Weights of a small contrastive image-text model: text encoder layers 8.
Rows from block 4 of the image encoder of a small contrastive image-text model, named by matrix and row number. Each number is 500 + 40 x the weight over its row's rms, rounded and kept within 0 to 999. All counts start at 0. Numbers have three digits each.
After each channel's rows are labels from the 100 images, of 14848, where the channel reaches its highest value: "peak on" is the class under the peak. Only what is clearly more common there than usual is listed. The data: drawn human figures in many poses.
# conv: 3x3 conv (encoder.blocks.4.conv.weight, 128x128x3x3, each kernel summed), inputs 0-127

conv.10:485452490473541453506511507471470520501560506502556452475536433448513460500441541507476451492512470486559394475480483472507462515491445590473487484569468529478515497521541531482509509436513466499446510512455504546535513472481530528537500610532495517447554532492511554475442592488430418537531524545496506482415482593499476543533514446555492534481483604469535514460564480550484449503524
peak on: arm

conv.6:495469492509540480542487501517474482473550520462464514483464455472489507472521438467459483426557508479503487572450492550538484475460499483578454477418473551462477501467425483456445510496579523499503520549470475435504548656508500478510550466449502514492436449482481473474464490503477479465466488560526462494556477428513476509489554455467512544472495458530442493496459567487503443543632
peak on: foot

conv.62:487457503436552520507424493474496449508479516488475479489526454458482518459511496487465511508491587519439454519514516480522486585513500506538468500448507593484520510478502576478453452479489558560466530498555465445461524474499485552475519469447490542508416550541498475450420505490417505541508525461578482512449522492469494522567482474426496412503465473523490671487503532545507504476487
peak on: leg

conv.85:376533504516457492557484465447509443485495504486488549474501530553489518463472443457474534462583548482470488515470520475500387508526540502542485483540563518435478557430540512486447571522503556518504482575512522544471525594514473513479552453519499426543485470528481436551569470519467501498513455534545500550542504497495489479528519487382489511520433467563516533479539497490465452515449
peak on: leg

conv.15:485523527506492502484494360491546527474485515446441477589448507527603503545552475449512503554494461498530483503497442565496438504529414524519565483519499449530557518496476509514369437460459532499481481489490519418513465489386545515447461470549455511527560524508524451430510490492479466498489529502486544575558490495493545496523517502447510461527486525505470511510505516546516474553496
peak on: leg

conv.49:500514506475480535447530482474496552548537553446519517475493496499463494463490521524457549452490585490491484509518467508459455504463513452550481471508484485475536495582464501528401468587486603562464489513494519534469508467505475524530473494477463406486424527575516533450596489553419517498525535553405536506514481519538544490502585555384510480522515447469472541510497523519526456514495
peak on: leg

conv.11:413469511562525491499506428495462445448492506548544519491544500495483546477538482513511381581473530482582422451504463523448422527537528467432526546576485489561489485512498499530466519448481493453475552507517546484475530514544523487551481552460461563448572443484531507475455561457443461509511456499421550539504526541525477469530481549502546455537454543484542503543489448513489456485539
peak on: head

conv.84:541541453542477442454545483507454518462560510558476484527565487545514476482579436464509511486491489513561492500506562496436426487578407477512463486497463537427447480512546507498448514538506533500518514485518371458525507507521540504498460500565488455538524549542536520553558557564471423519534570524499536529473464485542513540497508515461445487532505501479475497504488544495636486498456
peak on: leg

conv.126:444503462437536486505538474517505509458491475480441565480522588497488454424513463505479410489523484605495504456499463471443456424525495469496524505535497434542439531462462459547534446500456499488463478523458503537464515489505540472456505471478474497527495545476585451535450479476527560502449513520629480493540478429515503492482534490429505466562532512508494528634471517510541524541472
peak on: torso

conv.21:504582551482404557534484542498486530479506571482459468521555503608385470522498546472469454491532529513562487605501501469561467489536441532536523509521474454544453493521514538500416448513468571584498493536508520533491462538503521552495521493501465509534512489477500525454533507528428479527499455520510512534495469465565451519517540525524440517460535511546396465524491528571473453509475
peak on: leg

conv.114:499527558555464510480528482450410463398483464448493531480560483558451491419495488495435454557558449530487547518486463507439463519475511497523523540499525489495509520471509509477430439529458485506430491457449520447529486468492476498472433505505460525477545543496451475509487544502455480530499495568489485567457609497514406456428503589476473477500484495529427573499506537465473437532529
peak on: torso

conv.41:528537428501440486539517492461455488507490543543440474568555507598440504563421465552526451518554505564483481543504472491504462474543458451489482536550499452520422465470501503474442449534460537514500463446510506519478539517459484489481531521535512520526498517517502460459549550495469490494497477472585393468525476503502337528452536536505472512516523497539516540587506529508527475499564
peak on: leg

conv.70:509529476548495475481505422438433470452428528492437493504558473516544423490497512528378485465509492512464557517486504520530425513532428506436543503523518476498437584517511517527446428478474486509450478446475487461536483484508521477455441516503450487402508469489551524478493551523418482504450519484511484547498563516507473491475505574540473511511460508535429454516518554510574482605469
peak on: torso; leg

conv.56:497475510515498593449481419445494527496499479522506504525454430542514522477486466484509483554456550475480503436478438471439449480494492528429488492482446523546448443564485495561513508482464512513488513471518469441484504508501558471452454419512444475486530445491481556504561525517477612455527525464415474497508495453499506504461488518490455520465446624504547475454403464537521440482435
peak on: head

conv.2:459503491458508518433534492485478475391507543451481567548457592495495512486511579514529432470455496451483482491479491477514416438540542468547512507449518546498487537492483501530472408625483504525537494535528492512507512511464509498514508503486512476502519498514452458511494539554408498549466514509427517556499518443456480492547519582532518474527439435534509476491508480482456461496358
peak on: leg

conv.77:529464521481500554459496488479478455409475511574643547499450478513535437544500487531489549511489581495520472486521465550480497537457471512461493495549449494505467468582517478565524483455510455515507543433482518542488523469510464428488460476533494534508531547475443445497493490507446631478554494501511502464530514477588537482474522485509570532516526373485482503466502472453509455491471
peak on: head

conv.55:531460531447497453393544498445485511549455503517563540481499534520467493505529493510510512565497512499533509503507463505524473532483509521514571449531488510488506494511462542678515497468458502400473546443445438531505477455506478515431535483531511498525475601500524474437511511511507480522459471594490578507512516509558524544502524431501560525443585455463510500506555443485494499497526
peak on: head; arm

conv.35:543544345477552525529492448503603467525504499456488464584543527470613498470458530562538501513516497499472477515499539520537460483514482484538531455464485462500547495489543484515451491495486515549487530532486520495485507519490484567540459508476485537504424499487594462504503465523473452561511505519525575560493387508434503522554494499492505499551476533439520465501477419508552433547503
peak on: leg

conv.83:491466585526506459513520424539496434477521478518463489476400464501448535438512476348544495511556483556465460510505467546505432521515519449531583546466547524551533543485532488521468459529530517515416478485525442551522421523453542534471550449450505578571499516497514490455507477517453485522515460511509508558522407520457547492552497517501529510494492539529513487520472530485501491549456
peak on: torso; leg

conv.16:504453483478492485514461467473492510423523530659541515497470488525466471490481516504514545467479491479466478522477516516459441533453475495461487520507522462504466488566498509634461434422511362506486484488456503540488471537508476484432475522470499458486538515487486474485501507493430621433554486545480517487566476449465474526578500470498528493476509409512501462523537469550518503511494
peak on: head

conv.86:564494468476576496567542485453533456474556593495496478526493483481500501506485502466466522552487551481488497472500457500493508489477569510577505501438522523451542477389531557439400473530477508513447528508491501541451567543480470496470471555422443475526449563488543463472462526529456409470504454440501533456471530544501492497511524560513460475450518546517546500508481585474494435524421
peak on: leg

conv.98:518501538489466554479443562518477457479509445456453489533495464468483517483519475508503421563566450489584505484527504496561418489492527526461550493589500486546519493596519466462480552506490507437460505511495468520489538386532513528508463524492466507482480492479543465459486555467509359518485516500476520523478508449508499502498498521459454499590451551499511535391483508562540417457492
peak on: head

conv.32:459484525507455573450519496482528541505505492493527573491510489494496482467480635459542429445517472503586506431510466461499474508523465511449423483469545474485522471523487480513475407576491488472445512492495507488527481485509539531456445504487432486477536512446576496520476550492430529544473496458487454509524517637421506494543477495543537427502494492526547444584474496492514431513468
peak on: arm

conv.53:550513477504531512474513415516541408483530558446458428487456486532562518489502567584484480502512441564494487536484473541521424476489497470502520483485501429446508477491509508560414467488504513497473523490477561507422451533472542508546502545455544476476517424414558545442508552498500530479523511497445510487580470503526564560449495524454518485442544536514533497595453488511467431542483
peak on: arm; torso

conv.59:553503547576511463513474452503520472552449481500529509529506492489494538469528490436528388540577454512419539480551508446461472490591524519492548543541585444593485486522484505553425498515493508433412506478566528482485440433498462517500495543515479511462545488441529570438487548514467456530477465454528480451523521540497518497480479506441533479494514512449488595486443464506507466475491
peak on: arm

conv.7:464506592464574484501498535495433494548511484512455545489546524483456465463555434475513521465538571446552453541492486544491501512511478490604524454491460433500499468607533478509452493508523580568486496557499495539563582510528489509510496485450497444478473484493456527496502534515426497471476544533507564465458509537532534529441536527479490526435483488488520466448461605469476459484594
peak on: leg; arm

conv.75:415582534489483529426505482558519506496526538533534443515527575476471536477515475549575489529469536660504508536514538517520439512471561490470541495494521543501541539495526460511484565422487484557501556487490526561461496518473494538477505555544505532493450528480456479614483442488464499462519434493470533465529515473506542526499507458501505579500447466537523567594511469522501475520473
peak on: torso

conv.108:450514501486452489487493537441504434578457547478459470385491532554478520442547501498496479532563556519575490544516508502563446546509538479507565529503458492530527569489505515502471413521499494475475490518501504525465505485515457464445460527601513460538486534479516470508475508562492517520467430494499497452521568497451530379446548539507517525541444479493411501515497524563491437451568
peak on: torso; leg

conv.104:457538364436523488516527500500462531474542494509498501508571539512578446503492468509458421556617454485529524520521466490495428524499447534527547529494506526479462485488566480490483529482438527505486513457464545477498557477516527476505465530537491504481486494518521476550493523529416527490446550558488477561484552521559412458446479527462419466545513529546506521601551500509475427487530
peak on: arm

conv.82:458511512487530511442502582497542474507497524572451485510520526544545432447468505494584453454449497549473517429493481506556455448485518537514563488514496507565450490471504438521394479468525515535497383462511484562492499481395442512528617401443497490506494503524516439494485481492460470474530478547509434483475424495477467492535483539516491529507492508514564500520493509506562461512534
peak on: torso; arm

conv.47:521503529495495505499510452501529548489556472492500540515481460489494526513497486523500488564508521402463416465580514424448441491499533531480474538527529516503503504476565589489490529437500539533496528554489481484468522434485478550406546543518482510499456462610500409460527505446472445493525461521569497530454472507482488478486441508410487457467483489448535651528486518499535527473473
peak on: arm; leg

conv.95:512494559510493519485557463482475529562455525516500529524512577533478533567559426470504448472533391502516529545466514507540450490525515494472512485571439465493468508427508510509469501539438482452527529417464511521511531484460493443514461520464496493547564451449472511487493535497508345550482503547526455437511477525494525494575551523437512434540507485466499445473530486477555422532544
peak on: head; arm

conv.65:458468495560527514502575521545511504466545488459449510518520532545522521445457565498556438407486630440477471500520534539517460489484521457623469516504435562503501525507461498453501431466508509533525523526486471471530517537498475518504436470516491425522467576518477519466568483470423457480573507603515469498487474498473493490520538459466513514494542491554441520535483528513491431486566
peak on: foot; leg

conv.78:513422542472518509524548493477540380512551474507466425509513460486483473445502572477465495495524470483550429457553445535560411532471490537409583514523484489462587467540544509489449504485490499533500473479527501467436496514505493506427514495469538585506494514534494530388446521538507558525515496483544424573488534493459512489501508467434478483499480463507537433492551527497526501520565
peak on: torso; arm

conv.103:517540561510493481498479519570563504469475489519466526495496492501506525469477474512502592466506451552511492431508505504447529496509509482543546498477517462539522553441533474514638515514470507528622496501533499530547466534506512512563504501544476600476464495595461497594574403542534544512482502520526561554487535461533491492546467543508566533432508484496555502455524484513481522454434
peak on: leg

conv.64:508520478507499440513484553466501472461591494460448490496451535559530539478433494416486415491525510539540499518498480473487406489522525500449563566546534508515520374494537439471437471500530497490488526448495573463443515485514533446453490474438470460572516494501511464494512547525476473509510460538560531539549505467521554483513588523455470490480521551523448541465490450524497468385508
peak on: torso

conv.29:541495508461408501533456480451468526425530451590472481571513509490594471563446543545533537464516532560503462479547530532457495481499504522500522518503471462477423494480492591511455411456503541489440490488490532484595444455480452501421518502530511437541496512527514501498496568419451500497540480516474461560497558510479542470546522533532550477562474496530532472556492493484446458485439
peak on: leg; arm

conv.121:482489539497497553464561491429487503504541603477468518608521487526464434529431478448478504563496477469501462520492493523442463491523501496515516538484488474480511516499543465479470531486464482531490515498430587524510499477447501493516445495606562492471598489480559528491521548511501493478497496480490456524487531528530478659487554539437492523496498508519446519562482530524390464566481
peak on: leg

conv.124:541469489565487565562456492501504537590456462507499522523491504518491478470526567552525446508486575517479528481513477517460464515450516477475573525477542451489504528523441517506559571469494492543507525450528523435441510477454447537509535504526505446490480601528490575477491501480469467424485464439437496512520512618419551498440508521573423462523497457534514477513449467518510469434443
peak on: arm; torso

conv.99:509482463517520444510471602500510477447501516513472505538492490578444399496433510533551469482490477507463517497514499498550469461503527538510533501584523565502469472551530515505467475473523452502498422498479427496463528458495454528450510472435469502510521530506537573456454528524513519546501429499466328443522440535508427490430532547508471534505534527490527467501493491516493416565512
peak on: leg; arm

conv.12:464526524643514499474571569547530535480513490506461435488537568465522521457474500518602424545492513552518519466480574559580408505533511532446598439490558435530507536449451482467476503453475455526512546521523489492480527495513475483561488518478511486450492487542475452521500481467430480540519521484466525533476501471483542493522498519490475473513490555467488468588477455499550439534464
peak on: torso

conv.79:458542490526533489526502467517525532458507521499474482548515488550519551499513436475587444515525528530527442557486447502512426476502489517510606535569553480513516357499462535522428503532480484576508486513582524450478542419481527470494398488461487441412476481527555536450504576528467477523488472479523519492469489548523466577507487571471473509486497539534491535535512466497485493497552
peak on: leg; arm

conv.57:479482504487520472591490493442459502491519526456441507548479435518523489488464474474470469464533504522483521477432527505508398528507525457450485502494501516481508510506499539447415436530465543557531533552531477531436529599512465473452461475462483505460536439494521420486448535520533494505460469457476543476645544508486524477515473539448471477457520477533500441533382571492467459542475
peak on: leg

conv.122:493517403480497466531577463454542445479518563458502508534504489550440439397453477506494469588511522453462498494491560463511501482483457530557522478507451468502515491498483525551488488506523546475587487530441569461448485484426504496494500489467539496430474454507517441514506525485494462509446482477487449476513419533496409565467508516415494453450560516501455559505433507459481469577553
peak on: foot

conv.23:488527561469492520494503484510495426526490534474501436536434462585489463483470479448502480509534521507462534515497462440425453436521542534509555497530522518463492464527554514503441471528498527542505388581546459479475441433428483569519553454427487534482460500470511473512568483472444465526521468513439507563518428487455545474572524497558443555480464566457532486508451504527461479560480
peak on: torso

conv.87:436455528493518522542490489502476445549506525507455405513519594543518489522494487513496416478534506478564485499494469522543460457413478452502409538466470481503470521466483502513410479512591498457421502476544478518489499541480563492453518464461498436497499473490504491438528526550477551498466499550482521497520509483490481495432622539484565514511480475505472476516462519446508399476614
peak on: torso

conv.81:567483506493492442504495510490469486438550501477414479505517497508487536543492571485518374465512466474569508458462538523465405488490547506465408454521469507475465518496510522487449498493539438432493491546492550493514507438464521470483551450524514647549487503501467546485489540533473470498420549500439470504518509488491485461508524448496609471500498498505510436474412484479535451468524
peak on: arm

conv.127:558480506499497484457535478563503564427489493442506564526503613500511487548478531536496514496480465484511481539493422535470433518481520474526440516480532514526507521498465566526441463641526423524482474477493446556515542429517452475548497456593510484458427584440506517442506481510491470590509502479504505519463519455543518486481492563577511470506436490476516529461527484525519504537458
peak on: leg

conv.89:521530515489528485527539495443550510471469538480461501494575479496420500457532513567532406485569538518629420477548483515534447454487502517465518483566511537434491469504494539519473445475446508502486565513496479588491533521567479471488421568484486514451506530484503501461497522506460497498564463522525505383478505542509536489574547485494565514518492463437513499499525455447553438455531
peak on: head

conv.26:469448541475496568572476494556505447496521481491487461501520484493493524461444528481499509452544545542509513435444520488550517529424447510538461478512526513424509520496540507480451494535528529506486489522558466499435475545536559516536503463449478647507515500590528464570465496550376487501504517506447489491477504526507537517450446468477431484433419497543501484476482549439535420488526
peak on: leg

conv.94:492454500513554560528488480550510471562527526472357556548498457512494478543459574535464455480503431483501526507478501474460457476510535502482503555476409492495477461502495481511479507531536464474481497446499467453512497471474439491548470468502463432548488539477520535528507550503522565478495497471469539512512507633497503460551472494552522427472448468520486496455383489471577456479408
peak on: hand

conv.33:492563463521513458506440525484455483454510533538473470488499517541491505481551486438515512503539489532539519462551467577571470524481437451472535464499481495450444432478554532487482519530504484524426491470502488535565580406447454558500503510518534523516486498524541493460470534562458514528519580517425484493513459491488534367461574505434479494512491489481476565451545527563390523514498
peak on: torso; leg

conv.46:511513485468502505517515526574485498475515497471458482492478432500499546523458476569544514521452480557497543651586504498530524454534543421463542443499514465538533499529548513475462520445467480491485517455417514526464507486509512599506529463507518383506481473556464474526491464553463507446456555468536457491473555484425550480551457502561431560519461464505527518496526488494483443548468
peak on: arm

conv.51:471451536451536530481496497472500485555489445469430468445510487514530477452514506500540459551599514454495468460545436422488466538531501569519581559535522510466506496560561460547468542461486496509444544440473472473475486411494526530535527527508472507507519544509531657493480566533478511483535528458474488485426547488486510460518543483495500436469441588553514473484453531507451477499524
peak on: head

conv.1:437521537387509552545424461477458503505473460422483481526505456499450544513529458494442519463548577471550485449466407505540454458453452506455461478496543516445500506442524521442394524538424557472534484572494529545458495507510535524479468515471513472550498484509451533487449449484430457459495521492497529466547480482477531472483550491498507455538469549502462484497524533527504408582499
peak on: arm

conv.44:406519509476579503454460440471465427527493488488434475506509509451502490484496507517566423432484549472522486520532497545525505493544486462489498568547450440517490483525542486467369438502532498473449493516512515435458516490486475565501465503471439465480453502469506414460461544451465515499511472512455475468544558501452486425481488517506553554495473440502566515543440536510486428589551
peak on: arm

conv.97:496475442488515510469531446531445462473498487483472504508572573537592480535497505498483472521530509514535432502511488498496453556515532507515541527489505515536608496487516492479423500532500559490531447468560460479442420414507495554534461522514475496478484519516590484484487560526447455490550363517482494509504543495504543506470568524423473563560504532504509480500487511485628434493502
peak on: arm

conv.76:504552447491557480528501458474599472495503572471428515467524486448515467497479451587496560488531498517432530555541464506525467410478504464517518468506486449445444516496491512492404507595534473538467519523553465504476530531540487562499519509446477497460470439440462514405534494507473482537513586504490512443511431521486511483520489586421522508505562528460515468456453479464473435489473
peak on: leg

conv.9:447515448471467517467491490457554474523499536482430449568527471448541461465390469561532497516509510563514565483506530589509435518491368528461489502506438492509441556504544450496425450515495509492541481507480494485444447459521490475490455513539460505462498466466511479496496558436458494472476474423479436552469559472429448488530516534516457476446505473570444460557524534505504475495528
peak on: torso; leg

conv.18:496511528473534497542566481550516522514514440455464483494504538476500530476516435519520424509456532540463526409556598511506460495573506428531535495559533519477519510453553490556487569418433497449443476517517512565492511452489533456501565523464463498476509439518519519510481462512454486517510493517563467501441500507571482452503482458412518437576470468541575540562436510461490463550450
peak on: torso

conv.102:509540560502538535487589535536470498499511463504493478483504498413529550480528512568497491477532500461528475553497525593462464446492473446567552526517520570504496517511608465518469574485547508511476517474535552512492516593513543527490512485480492430508468506530544454580437509480468417473570491476582510470458479504465540523464507494421485538504411524478489499503490525493498392574517
peak on: foot

conv.93:435460480396473504547486476479462508572539511528499480493513502421548513520497547475472458488503465514443438577557455524450427525447475513485462487478517483482489492544441563494409564525468439542502503473472533516417485436500415566486472459487536472455436583525512478429409514485474480486436545547525515510533521496500524509519520533530450541509482487460503578488543508491502479479427
peak on: arm; torso

conv.34:484484594496490437557482461503532573471540470483534443473469539528467508513541465559486528601511436465456433546549506474482472457550500525465456455493489520453482451484499516489411522462437486506480476540476471470486475433536451484486519580447472516473486511511563519455490527436426387454492528531463565470519465548511512490581551532470426461504447558513480495526512495539530489530474
peak on: arm

conv.72:504529412477484482460514469483485482581534567494489514547562511523437540415494516407499590512540451540550519462474498482494442492487410529452470490484538429509512522512545482496447531509458481510454524522465465513498541491476514466538445483410581490444439481534568561500470480527511525525536609471456478451487527501508484521516589539482495501553523503505477497439540456537558475558496
peak on: torso; leg

conv.116:421500508483493515461431480521532570405519487424553455504514469487464506532518509500477456568459544448508488455470556462542398473555499532503444448523454644497484519526465502566492517485448479465514483572472492461498515544514478527539500542502505518492491435541522548542516514477556433458569528458505454484486523521530464505471489491463480525455440587490513588477498441478481498554498
peak on: head

conv.92:490475552539540425528530529484487470457513529575502435464514528506509407435518537496514483499475487550483511443531476454496412507509455456476530573587587545581449533493490521479511505482515456487454425455499478526517526462441480474528509516498486528558515524555569508419507529485457461543491498472490472477512559566478456491448512522447449467488470574519526541536477537414493434552440
peak on: torso; arm

conv.0:470463560502484491561527619474566499496493506464430475443461428521455432501443482590484535499545473480549472563501477496478464487535470554505500443588467455451458588510534499539472470515533532491475526502503526488502588550520461502475566545537447521534485534512481525483503508504466506486441423477558462497533469524479484380507477508474510506520498555524467489497514482568478472471597
peak on: leg